Weights of a small image embedding model.
Training: muon at rate 0.0096, 40000 steps, batches of 128.
Data: trained on views of escape-time and Newton fractals, 72500 training examples, 70.6 epochs.
Rows from block 5 of a small image embedding model, named by matrix and row number. Rows with one number within an expert belong to one neuron, the router's apart. Each number is 500 + 40 x the weight over its row's rms, rounded and kept within 0 to 999. All counts start at 0. Numbers have three digits each.
Before each expert's rows are labels from the 100 images, of 14976, where the router gives the expert most weight on average: "responds to" is what is common among them. Only what is clearly more common there than usual is listed. The data: views of escape-time and Newton fractals. In brackets: how many of the 100.
# router: router (model.blocks.5.mlp.router.weight, 8x128, trained with AdamW), inputs 0-127
# up: expert up (model.blocks.5.mlp.up, 8x128x128), inputs 0-127
# down: expert down (model.blocks.5.mlp.down, 8x128x128, transposed), outputs 0-127

# expert 1
responds to: earthy (100)
router.1:458612477416548522555523534503465483434571517570460520505511491475523542474507508521491453578483438482532505494432474462553559501522498590454538536461495511512560513477488551482500504474489491485466501431493507459537487475504463536540547507491512540451443483402557476473504486521388533467487595472527444528475544517499544502517495481567528472472475537456566538416533530469457502512499
up.9:544467506519501503511567495491500431523493430550487590489508481520514485521459484471514496529492574502471482459347529512469516511515462459473442495514526499548536440490464533507591541503511504554508564503543464463507539508483606483489572455508518630505453570508513495477518535518483514656497479520528542532501422533492531494478479495519509472497508484538458528452493508484528509482515
down.9:496501500464482474510540468516476397452489494581531536588469549477490440482485474517510485453507525485432509581532496468402453493503547518496480531445503510501400580603609501498516537434587504499496494433570488428502579493520453490511516479546503417481502520483511451492539513483510490561518499545497519495516537471471428489554504488510558521492510491493470490498583510502484524533484
up.10:484495485493503525501431500496510572511490517579545542531579479532546515514499416496426515522495463497446508426369478469534454491492496555482499513539503520495569503491581498370477506492425484466526478488605493431492478495513452499523449504469496407527497552451475505503411491521494568519498525520487501558510469439497526475542501534507519516516455543415516531528493482518515505440489
down.10:489453496462508470517491592499589436523484487579461499584465521524493570499555472500427487478473401498577491523489559433480475523493522536493523522504512504511431496475435497433491480501561514540473514487471484595482555520513471493489460477596498459489462485488510476555505382498486391553503477461486491490444516440509582507565499508523520491505509484484501517548418505493485494529520
up.11:492504526507473499494466472503518473519544505513569482565483593505505527481588513516540534500469561480500504565443486450473462489462499495511440534522476513518596477496539501435463509487471539529490502501558494431526474492509489529484453504478515475514482386473472506474459507474476501554464485452547512542507516420500525519495511514534354545500558510500480533677505485476484507445429
down.11:473483485450625550500396473513487525499494480539467487534417520488480600527482476501523590478491559487537487532534529512474506495482460524491512476436494478480464515361553506490485473504472489424491521481461482583486569501481621497507425454522513560512490497553491501508465571487542531436500514506487479424476491535467470419546507521489533515507514495516487518518465479501511501563540
up.12:519503494489504507501589532503494474555520505544492543499531528529517474481504490450508485462519445523439556548409478515564522507513493469477488510558509461438506525456464492276492498489467457541470513491592490480484521503516384504498505481535457527410546452499498484519503488540490455515511504471521428476500532512526477515432508507564463480522479527505497465396485488513462473495486
down.12:526496503545460454496494563507494423493511480574583506530433527536517458465476455495529413475534581507491484541475432528476477515534512571509492482598506511531539530480446497470502509497390525508539488457479506424500443514535459518498466531369500491497468482498518485481461418548501466493496507539491595489418521479478562539523503487523501514533444518482485504437545505516451497593523
up.13:483538507507524503474469594497489549496514555610513441476384563497500579513434497465459516540520496490645512478607437514447516506546458522495608481532503464491489470468549512503507525508536547537461525510486469541503427486476531504491467555556516505455488488450501496519539506476477523484521507475488565498521524461468400450503500512490473481481425510502461457501527500490532520545458
down.13:518518500472528520488540466456523490518519492436508526571580501515495447530462632495538448519502478499641486529384524508489506505453466469490490496459505485549605558588470486521527470532442489493482496440436502481494500507513435488505530448418477487518478539542533488507504468529503467498476509461488506445493493442493537460580491481483557492530537526508517551423439494490527487581513

# expert 3
responds to: cool (96); Newton basins of five roots (30)
router.3:537497502524505501482478462496480495565481423505531495517518539510491425461490599548599577514547482460490508498509530489526505496483528526518518544483492551499403531472397509439452518519479541509507433505420504555544420448503525568472489477539511455585555443442497510462575465439503522495487465557519595506512480440558425521512461480467538562488537483489480499512490469511485465481526
up.9:493513507507508537514514493523502504491457577554558509504536526469489428489536501466442430511505498488644478491485584536471460498559498419539506522478540421490418487447516504407534535509542490573460522491506519364501610516500422473504513495527519454450470474516496484514414492487490484473500497423517526483494481476489602462435496485455477504522504496516490493465511503513481510500521
down.9:517513499498476427509403546535485498483469537572502503477505480494539468487538414501487614461500492486484501499509489454510453487475505492482414541569487474417478557564533515549468542525606527564503508547533456447501458465511565496482451515553508571517546488454434530495551543516528496487498477568515459477435492519508530468608491535497490519487523491476484484521500523517483528369524
up.10:500501504496532525488443433524489544505471478518478537476459514455513562542488558531516469512487478504416486388627555463464561507560507522496482494401466511480472395543460491364499499510572470461528512499465486450492382510514575464516493499602485508490481562467490492450558528504504465512524487496516517478506510516486521472510498515474454508504526471539481490426471494504493477537494
down.10:504523515485470466493467503522489469505500487583429538539470542487494470504347445505514543502457504498504440628536555447473475500521507476498542502545518521475483557525541503477491515497557503455499496529509468631504353512493467529503525543434490448505468471494495486472517458457476468549515488556502477546537500482535502518456486506467614501496598506499492474535545480488493500508495
up.11:537480473457561521500515480491490562505528423493526534429463566488507511542530519421533500587583487505559481378534472589468477503517521484524514534496457527493568521397597491469479497520443485446561535475489516480491563461504507484531470419543524632556497468495489493461474507462511503502492486562499450475463471460503530498560493498519452485487438470497489536465474510492499493530468
down.11:460519495490573534502453514499464434469496502490527509487537500519509531532433548496496562473491456499547531562400698471506512515501535405466502495475502491461492412558507493595489474535482500570448553516459462509503486507485425482494506508482498397499454499534481513512569536534500470544504491443488488488491504600498530451538508517510522504513475487518512465461452485499480490555508
up.12:545474499451513523465534454545492467499540578498489467545465553571453621528422499496454396498477489495500499529454565484528589480519507489501399507443488479577488473548548482571502539493504496462510531497551518598469523544511488454520476477440516619499482475562506490532476533547476464494467513503509494489501492513447606465428539511536472493517481508518493540492512517496474469536491
down.12:494544475525520507505399488498493482482450493471520510504537537474458480473557430479511579482516580491558545510506467527564471511466517448482552531509505472502458417478452464566506454514482466567469501459440486512510522502481494498466537487634476526506641511515513503478577462537489483433451482485512436555595483459513554442505488464470566500485469478524527482575503478475522500484549
up.13:522498508416486530521522548519484411478546530469589485504553532515501567474595509557470471433496512501510551476509495549476472516580520467517418515453515516465557495459488497519525524503559521552488485480488500483521490475501421516516325506560488438503506541510483468486523450526489526528427494491527570503507476463457608523439486512536540485500523445538488544493565498510484492501544
down.13:497481511498581508518450550531423474448483510549471483530442533470470486518383520512466477521498537509531468535608450481512509482480487526488560522509503495467400551517525501493510569483588493504442495495569453484528513485473472515485437490500480559470564490482501527529552513534483448524523490449492521541518526609486438466570492486459392501514565571486489493549500461483423497453525

# expert 0
responds to: grey (85)
router.0:545560515482482513471512503528516475459463557469446460435585486462505543471566532480466558529450513436520465518484463480470492454589470466496434522472482487543521589543464547506475523518512567458463532515431490428538526515489436524485513546452567517485488462528481509554536539567476484512546486546491474482510455566454565470499463461568530533467514469560454565539509541519483454402554
up.0:501473517498524486485486512480463529460480536534530457526488436471497520495501524567550456538475454494361523497560481573552531492471515497510634526473513480508471504484510514526541548517507494511517477535554489315522514492506494463465601477510550448503485400484505519534468435523477510518492490584506477439523484501486465511522542490511472559541530484494514513412522537480491496480489
down.0:512535508510470493509559525503408505445530532545419512583434533532493490497461533496467487491382598498502478462562531464491494476559429521481538496582476546539434459565438517439519503502457492485522465520462512505486449494479421508500437520491485565494471480445498468490555574443486448548509489495508501534561501545513549540499511518489551507452611460494521461547501517516463524467471
up.1:540466512476465453490449439454508515521507478446465460526460534487538511492511485529540594457529440481475465525544510466507445510482543486537593498461482490489540581667423512554487476517443526523558513529499556510503493479500502502504443470478483420517457483466497499462520522502495559462524479491455586396503517525507569469495456455545416505482435448518513510548492527470526500517474
down.1:531518510459439526494588465520511553458510502442448487524545442421503499494417465497488519498512512498502489618436529515472471481479501555506528485503500475536455513608535496518499500494574489451491507479488484445519511498508366506508468458492516593494617472488516482521403579514493524503478503523481543479556457533460514475519490497532514506538425481501483565589532510500476500544479
up.2:524498508488534500491520482550507483560489578390503458467539561511496475469546572476543390493517527496392504464484475461532457500513508449515523512608527537471448562452417495477483515483499538412468545499411479452520467474497433503481569520468466456483486434550487504532503547534483571513494506566498440555476549498518506511504510473531488516478565468499477514434476506470450470541513
down.2:483458497510553504504489548493485499464522520404484492440539489505459521497569636497525588504532517503582492499554597487478508507491416495506528494583496508548447564492501495406485522524480487495469509523441499435501609509484397500501446520466490431492421517457491524488559526474494503527486511506493579467470471551443495483448525523533534504483451494489478531558541524507460508486486
up.3:517481501465543475514503499518510529481490444467478495495436462522509540435519450542581631524457511490504488386573579436552443536510480516493424489461494500531542518500408509481442493479490536568496487546549523490538434508487488518491501498586515490518515422442517515510446471443518497507470475498556556479518533403509423524454492494526426515489564529496512471485456528493469504479453
down.3:477511505489530522497438520508433524432458494515507507512483521504484563491563594485497618475550471480547513514445531499465497508424524460484450529460482514498523450558528510428496470542530534540477472484530513469499554492520340513482477499534500571499541463547466509514489380511498481551476486584496496475487519567461511446481507524486500519559451510520507436591514483497463514530563
up.4:492489524491492447519428554536534447540525495443461507521516481506544476543551451482526447465506482518544500506520560472471466553536456521487510489529507490503584441612510513464579519502434517496512465478582496540550421472478543524550426504485463433520518439537503509532514444461504440499504515435505551468452526461550606514530485551475604491537601503487517491503538461496477537479493
down.4:536505511482457573506444463489480521566504519568576526510493504507502501492531456480494445454537394511425493573444478460501440502437519508489552459471493481513423434421482489493494494481537479535547451502583543548496526509503525562512528511472499584527496534547494483492494535555494393488463528464537545548497556498550500553462458436494419500498453488534492523488516437486586512556469

# expert 5
responds to: earthy (89)
router.5:488531554506499495519522574479538461514551487424516586585518513501481552431574505496485482524481517514458585567473556490511550535543513470530570456518544533477518478510441522531547523466535511605483495525516466475528468538469431573470514523526470453479422440488554531514446462509466467482466514534533502524527547508537510537380542503524536542483556524507493522524495452465453433438505
up.9:529491486473482516477502464531501484471472524530496426441447486469528531547417636492512536560474494492562432420555600458520501481537485530501422545457485506557429432480514478492440491540494495465522556460437484400485540517517507510527529476542522457511495505540502482563593553499505509560512515422477464485546495512477472465523482520504434476522505513520496555498520550480569452516480
down.9:524512497463561531499496459526476455488474478430468533514576422516466402475497529504499607475523575507498471571529594527490516490501524495497522547471497510552414508517513492526470524528564491459554503444341469519507516500477499504499504485447500453512539479529489478508502480555513486514488495458497623530446503571501482524500492463467568513525582484495484521392475505491504490503510
up.10:523456512552402487517454486554555504535480543492406544457528543596502567480508583469537512471490549513502519507516452488454510505481502513508532487573486482466571511509429478629528541522480483504438533477472473457494524537501443491479371499520516551525536475497490477501603491481503504502488478550496484467418529457454593465527493518527455516507503475472463533517471494500480472567484
down.10:514507494527486474492578494511505535429491497457444509484523445449515570535433425487487520500536545504499449424477494453555458507566466551477549529534501505493431485459618498527493530469665483410520546530430462498517534504473482491499551521454513412477488489560503534512571499520476486554495485508488491479497506519429545479517492446502512529490432450502487534539534536476504480530553
up.11:459515534531462484509496504460467476484450588614491509560457496507505579509503534539546595466440510488557541483410391451490518488479465507510549492553523474510443537500502495536495518492402472513483470501464453589460515568497560438468521478540477483498442484526525490483475550453508490551497501529480503371537511521469513474557517470489516516469563427532461487512487504479479500538540
down.11:516526491486481473483534447507489491538526495517536494494468483530506579499544552507516404467492525522521491515588407552520529498489491445483454514376491469518593591415498498518524472505499504441493469480431521461510542501491505519494476513480530461484544459565516494533496459569512464476487505396477489439551478494462391459441497523491543505532522483484536520485479561522553495603549
up.12:490523506518469516489409496516517503441486508547502501430475450494541387490393455499477451543491478504507454479502524374518435492515501538466542521482487477538502430567528486528486452541486559504514458460442525505523501503514545488519437526590533451489495510506501484475414511580502525499539507510498616439486444499459583481551495521486539486499467510578504550551514534500502511550537
down.12:492524498427471510498454558495449571480478494523542511504446484472493534502549474488544466508480511487606497555374424556465457493459498464501554518378500497472527583547501498392517494480506494497443498485568476526501624492498516514502540504534502439517489516529502503511563481466484462483509480463481392453515504479490511455599496485508505508524578500483495516468539487501483499540469
up.13:495448495514491538534553403472518548432508429495529600577456479545515455484545483479606484460469416500513476479454447542498523521437491444482461528462469505447488514537540525528520473556506488509475502547522521530493442442514477491493410499561487517520465592477509484510503486487518513396488515442506458428501556515473462431512493496481494467481512410585473525543533513523529514519470
down.13:514479487518488518493445535526535571515483513446440508475515518552500515515515667511529487480545467520487558472619549509482516537526438600507532475414495521540492448444485518521476468500491494466551473517471505423499392476516378470520425473506503495507497523503451487486474492462506463469512467594494513521492504473496417545429513509513515528465515530508510499466493482500532521532460

# expert 6
responds to: pastel (100)
router.6:415469485539547490560560528441463516498567480515480528512468530544501527580440442514518443524546477566483534454462497561524494549467529571496564480471524502463515466465547473494579500471435416492502530490568497539463572470464512460564514449527461547514495534486505501488479487484471556537447547447502510561466567460527454503520549551499537441511447516444568470442528466485519543567476
up.9:498516508469467534492438482539482519496498466484515536510471490499532408471531429502454534453462430467467479461491575584559497469569483461487566488524501500547435535498505498462451496507460586487510490498465512507520525479528434521463585530480530390437547583479487476506475628478476508411518513473502469413498473560507482486510499504481543501487432471535475564473504540485511541439508
down.9:498554496526587523503636525498433478549492534518501487528542508545522526523501527507526452497539486500496539524534568539470440487497464527516527456482499479527470500531390499519556541463507487510483522539454479391484516497500432488490394456406515470512531466533457510475579414538530559454458514404476439517445486484513450529463524481546505504552562514480508493475504480514459495526523
up.10:500482508486510487518501482491486511470501451539566525593464536539482461497516551565564541485498521507462523434499485542547434529545531502558470520439518489495470464526481495402531510481483487569507443487499482472518344517504540497492441535586492410500540564510500507509515472508485472511455511495489628404506492440487398513521505488523414485497538494524503455510489484467484499465512
down.10:529493505492502474492534522527490552551484480509568507417573477518532486482500499504524493476524420501670474481507522448523471493475516553518470499488495511401469515442507504488498493480490502493532464513485518618509414502497602500505517495518513499528522461499482512503341466522497539484505486573498376548442508460522464503482496459509479521509520479511510448570485497497497491549497
up.11:517493501486545522486515496494511537525499516424551452473473453449510566476452616554463487458484484491624478501477503476500514516545473490514443457502492515490465485511559500517487498478420511444558490489512520597494332496485469494504429447546440414492468499484512513505562518520505546498485519428491521480515482598500446472425475518481579491503497515542497515446496518526518505507482
down.11:512447496472526486507559495517462570539467483447459495450453447525494502537494619517497406484546441493503525406516605546526514522493532485499423532633506521580557420493484486582495498504520497471565509516521478565480508518532511477501558489483481459529475536501495507479499483474514411447499492582456504508491491578509464466487511501450472498500521503472523475506426514495560495448502
up.12:498550485481464500493401498516502479583433571468490479439503465532517532486600578495443587431516461492464526498520453485491433502540476501441514474519443513505522479480467498461506475539467500486525468506452509550492438534512576460523570520387522584500563476582475494528460548569518509490518512506451559480462493508514459526517495461498467444466492554587498445535485528507513467463504
down.12:483472504530466504500431537523486511495474511415501517498400509531494532472578410501510418502505611497461492499506486536462495480522573441516474506633506505482536526515511520469480549480466516547501539471474489473521628487481520517509569500565534449503495488504478503503423558529494412490504502502513531503404535470505536533563510490484479499507525522512466463486411512498412490447514
up.13:509527498448503502512561471476495544436501474527454473509520351476501473488528515473469604540468447494531476484475555541519535493549485502531533500344473516519587567520537500383516530481441475567537523480407536510511416469496419502521472502475532504470460491529510477483543507532476494484506499505500481447518463514445475467499505493508525477504457490465543513425494507518531548457482
down.13:487496505503515517497509458535534465469461497475548511575452496487533538495475535510502568475542624492507520442495426439488492483511576514491448534453488502524495402477526493452507527513608518527511551456494498461507508503485477472503548447474520624498431517544462518505510466518512487576489512408507567494475485418495509540508485510485460506530446488510481499371589501502449499539527

# expert 7
responds to: warm (99)
router.7:479492468582518547421507457467490513467526524554544491546441539541461500563424491454543454561437495536473500455412546578495559537491454521515535476527534483563501401450530431555511492536501484499552503433473522513453511532542532457538448442510438482491522520552559485525451485511489455478492545449463453460524484566517489506500484500463503465571423566511512571502481495493532472548503
up.9:503487531521480465552539572482462475517539492508446509602489541520519543522516612566465572452529518527581513538517526548586523518528538527463517482457469556472630453553484504430491496519517429519487468517533465473496517483472494506519494480483434502539469502450503499452583449454498541559472484600500468485468524522480582528449505521508448497504528482504507451451485452483490495521435
down.9:515495503516465473503477550520490574456428492497491514522550456491544567511445567512468395496474507497469491422458400459559498494534466434500498457389484509474454542482492511549492523544490506487473468521491484500506649515532548493494565501443501471483451466566461544530495545464505513555503485459499498494453474551503501483484512525525506522450499492494491468626607519513496504519519
up.10:508486523471498517501448497543495495535426638517448506497577449511497492471453479486465509488477509475406511606452440417544444504570501493467484529552483516485496593456501531495502553483559507540464499480391472454521374515471466528488548519540500507532461497491486509513540503542485471516480489501494422554493464435508559522550496493472506544481500492428472556499506480508467495488546
down.10:511489507516519444507588513515560500536526495429472507473416572534490515503613421502528401499502535504455518498585420483489455510533505569510558484577509482567487507474456506472512513500379507497485515519446496432506549505511452509497481560409514473488484482488502493514511449517493506420509511485506583485446507466526578460477496464498518500509466501500519513606453512497480494448478
up.11:457493548495499513507485506478525439485497474457508518493596461515508520490512503566506478430510460514504539438535484410550452516519542531532564548514528580488486447509427500400481527471480464479515496484513441380508474464500387500491427478527496440517467469463493531482572471450479505536440493452503459492487565488518426504460540534505582548510595510487511500436510461506493461514476
down.11:533543489533508479491435487503538556508534542428466484480432449474413522539525567499494493499480642499444497524567603493468515510542507505457497517564491507513488503565559496458502520529479511424456535517494488495497589508474485475521488513522495569497455508501497506485414523503487418591509490518490442516519554476515403516547500487533539506451461484492544521399434519509455492517485
up.12:535500502506544498485436481524497539533470446415511514469439491463520572509477547462458548494471492506528531490546512530509398493545511479575492479508512508472511470523432499489465484485575521467529479504638509382510557482486503502508482526603524518501470482470503514505531441479504544470485492505508509474472539439494462516514500500473479496468600435486500521326481479510493495458470
down.12:466488493524470496501511515539513447432491511549536529423491516512509462511510438488493576495469437497608463442531612518433504496538510481491454481628493479516498547569426498578493515496528500520495523475526468527497610533503517476514529509446509436494468504533474509515465562514499430630511510489477403509495495525491418502416508489529539510473485495517471483521476518495468506501510
up.13:483477494501509515496382523479500522526478422511478544531577568505514494487478579498555602499541513520473533451512488386546507516428507488495467514522520540499392462434494464475502510508517477451534428488533495471504350515483500515487510468565444431513455465513491501441481506475508536509474485518522488458502555476521594532451491518451520520499551500491500521537514440523522494439466
down.13:508481505507484507505557400473500555521509485498533525456453459503497504498512582514548435502457473502585509487514472455501549511500569412465456486540503509405522507594481503584507480494430499461497499535534490520511476517495545505492565456487492354509512537501509507504396554514505513582490512529508520469489514449493544494491495492501514492489489461495534493411377533493513497586492

# expert 2
responds to: vivid (82)
router.2:564536454524487461502480503527542479610499484471537502498466569519496442455552506559548519495466445435551523452536559457468525474537474494444510525540469551456506538455509549373474525468409524482461478542536491525522493481529519542471532469514523482544474464427505515426445513440470492466534500497509546496577477480616454476544486432484537552487502462520517432525462451506494489527507
up.0:502495495497496494509558497497503466545544518414411460436531509499477562521547542433574414495539555519493529525464579442438470520407508495486450476477521504512492484469463503387521513473450518513519515510628521535478437531504419501494512520480516451494556455492514514502413481529500543458497502425501501589486580437502468527511488500505528480461526499432520495488547529500501499539492
down.0:490481500522513551506534535476425446459551479539459476552490575566469465532389479497506512506480558494427521466436480475504506494485493488493383492525496492531547372493467492584529525521527515529447483470520534467505489464510547504523471508442474480499462474463483530552527497493505476515488511556509551465443571501512516509493522586501537474528612541493511491362494489517496505563504
up.1:529470517457501497511574522410498496474472510409535490451537423538486593536486480494523518463519518503477535536493518561473453533381518472540500485430558505432530506561417489572524511535496505620464494511460493487536507479494472510459486510504486408547501478511486512489490441539517564503470475441512550515470567498510412569444527505489480502504448462494511496537533461474501448526436
down.1:477528495465503555503531458448505400431528475507402493613513492499451476501495379502474526493460525492605517531512546477556554493559413546503546523450507510546436565520504494470520530490529488463516467472548493488486552499497461499502464460548461576487568512498512460507572551476488543464509503529508438458513489465452493537512502496506537453507577493509489536483443525508543501580548
up.2:540497476488536487510605559442494539531508560447502491543441457569490516512449450493461468467518476515452497476563515467533409519487520537508394509492506492473406599500511484444519505456402452492507535490513487604469425465491450554510501504519508421584595472527503501486445473506502518584454491509510470560489561516530495556525488516496507517492493521464499468510503493497539479497507
down.2:474524485453467496504533461511495496461499503503447512539420554527516436497404434497415469525470554495475533487520542437508498490523514579454497502575498512569468494377475491580533428528579500509525468490511518540470538524518507506481441505449500447494420547482508496535560572502529514478546514460524487495426473521491484444607505485435562492503553486522492477510538544523537496571503
up.3:506507488506493526506512511518484507479533499502473509488515542519516596507449414469455483565526566503461478575327566501479517518605503473468488530516498492557613498459483522618513497522476522536473504472476487453479456511492549537525570466491537534500515560541521497488508407527487493557535516455495441504450495523487563466443488491546486451469503530527473536534475511483452508463525
down.3:524482506509506520493619543524520457512500502556509508515493372508469551504527454497471448490529446500500478468547509428565493503453456500497531494325497493487438496516462502511501552518488501571435497482382479520501478501487545479485552502451504541510500496523477506501521534575471550514496492512503530530478469479479671508541498483538437499494495504501504517505545496494478482515545
up.4:484491491539533502509608484474514566540558546507494497430449490534496534523542435470537474541587478528471491518524519546439441507426487498524457536441500461478496518494482479420595505492489461452440531486572507590484636489488471484517450454483481637508575569518509504533500521512496478539515509439498470496506502482536539506557518513558519477510479515520504500442520507490534510473488
down.4:471493506507529480501457535510506501530501501565508477418496503500547504517474397507515541491541408488406520504448461618495465494521509521496375513589506481522479465411507507485499490485580512469509529508509490537509467502499633502496446528596517484517561474497500501519490375523504489541528484393496512510489515522505468532474520499506499509491493471502486461594480498505526509519519

# expert 4
responds to: earthy (56); vivid (44)
router.4:479562504495490539433532514449527436432552559493469508472538491499499548536516521444485465527398454499504506491511477461501535466544447497444491467463519482554541529537487486481520520509482523515509526464480483431474507569541419486501541516416527513435445581527521483592427551605412457487519561510487469496543477586466511494475503513540562484507492521544501591492490538474487475461542
up.0:482495472516494521506498505486493447490532480617535489543451523495492551526472445502474446472465574510426497472391465417549551493523502518462502483544523520539485373490526479534514473483427449512510553504578486381493502487509425469524568478505506543470467528526509489503437563533499487541494516421529433517481507554501519518600496509511483493507408554495529500524506495497521493537486
down.0:495466503477484480506478509495506470473483483480522513500668482491503501499413472515434448484568471510488512579544559468581510507531554529487541495501505516490432427580568499422508505514471496490547449495520489547499367497501427536487533534478476508490496496464482502476503413489483515499495502420505657534449528562508514496459502498488528500505527508498484469521479492504478499546509
up.1:492526504477506497522536530523494491521490490612491508446435543538494469568403532503479513407525514500545509444538567598509501510497510485463495476535503497465488441578517519435471500513474471460531548493625480454503553485516579476529524497611530450468584486538472494496505461497516526457487486470481522546479595553501416453500508505483443501500428514483504486512478502492545509555469
down.1:489493505501494513500513532530564547510506512510501523425613451486523431494526442498506519534518416492503500512392411534503524491417470541527480485331502495481586492530501489591514505534559505504525493472432498456513500521483533470503510480601505544503521477509509513481564451494508497458506506451490553488528485427517586493480506507481541494502558507472507515440549506508527483439535
up.2:469560513496516490515469595499483544493512527422552490519411479535509569468408518465531467527546528493475547592512589474476496469484532476478423576509480494549500502479495504529522539480524515586513482490548480550519418494481441550478573493498510436502515511540511508538598505534508485485508494502571453631503507452544504517415498503530538491510465508453481564497507504482525544485537
down.2:444488487537475511500440493499568393545491515511472497507512453475502516482573477502529498522494536518488493568425430496466475494472511532483670491536518493504515436458522490549525492473487470478505481474365483492507496484479522484506483446490473558478482494528515492522500531494497467529515512529467531398459459424507538502613485459462574495549414536461490511559487480498522501461557
up.3:498501505480507512510488519501497521498493541566540489450497415528482546497477350495534450536524557493490511505470497491452460494530499466525508513590505484431608483521480542335501518446419469517467532498637497425521490475493438498521456461539561477480495443497504514492457476516492520487484506518484445519475539460471503489449504492510466506494423533472491497500499493507509506581483
down.3:508548501509481460499533560485482364440496505580499507528497361485545507478457434491468439495480478503571507572451494529479499506481524487505568469427504522472487504473522493407504495481540493593535490508568495535491419499482558498493522522502492488445511488533502482492517447563478503561497496528503626512505504585488597564504501464485486502537460506493491483555463487502471500514497
up.4:473528510488458480529405530507483534476519502501533511489486557477507551547510477539482504539486461484559536455578635515475462535470467541513479521461567490464558476543426487518480505538392499503495549489605511520522465485506438452513494495537479381527452421539491511541519523483484523422532487572531534526494532429496483490521543487478475526522515575524540506431515499478528552536457
down.4:471442490515545515495473539524515483533493492515435485445515500506491463503510422468513440530515467508601487579496490488513493509484514513510516492486495530548576585292539487514513466519627495551493494489502469583480575551504511514498488490525472505476476504481523498538514498489494427439540508456494465534481455533505418532507484502541484482527495575485515532471513447508516481418490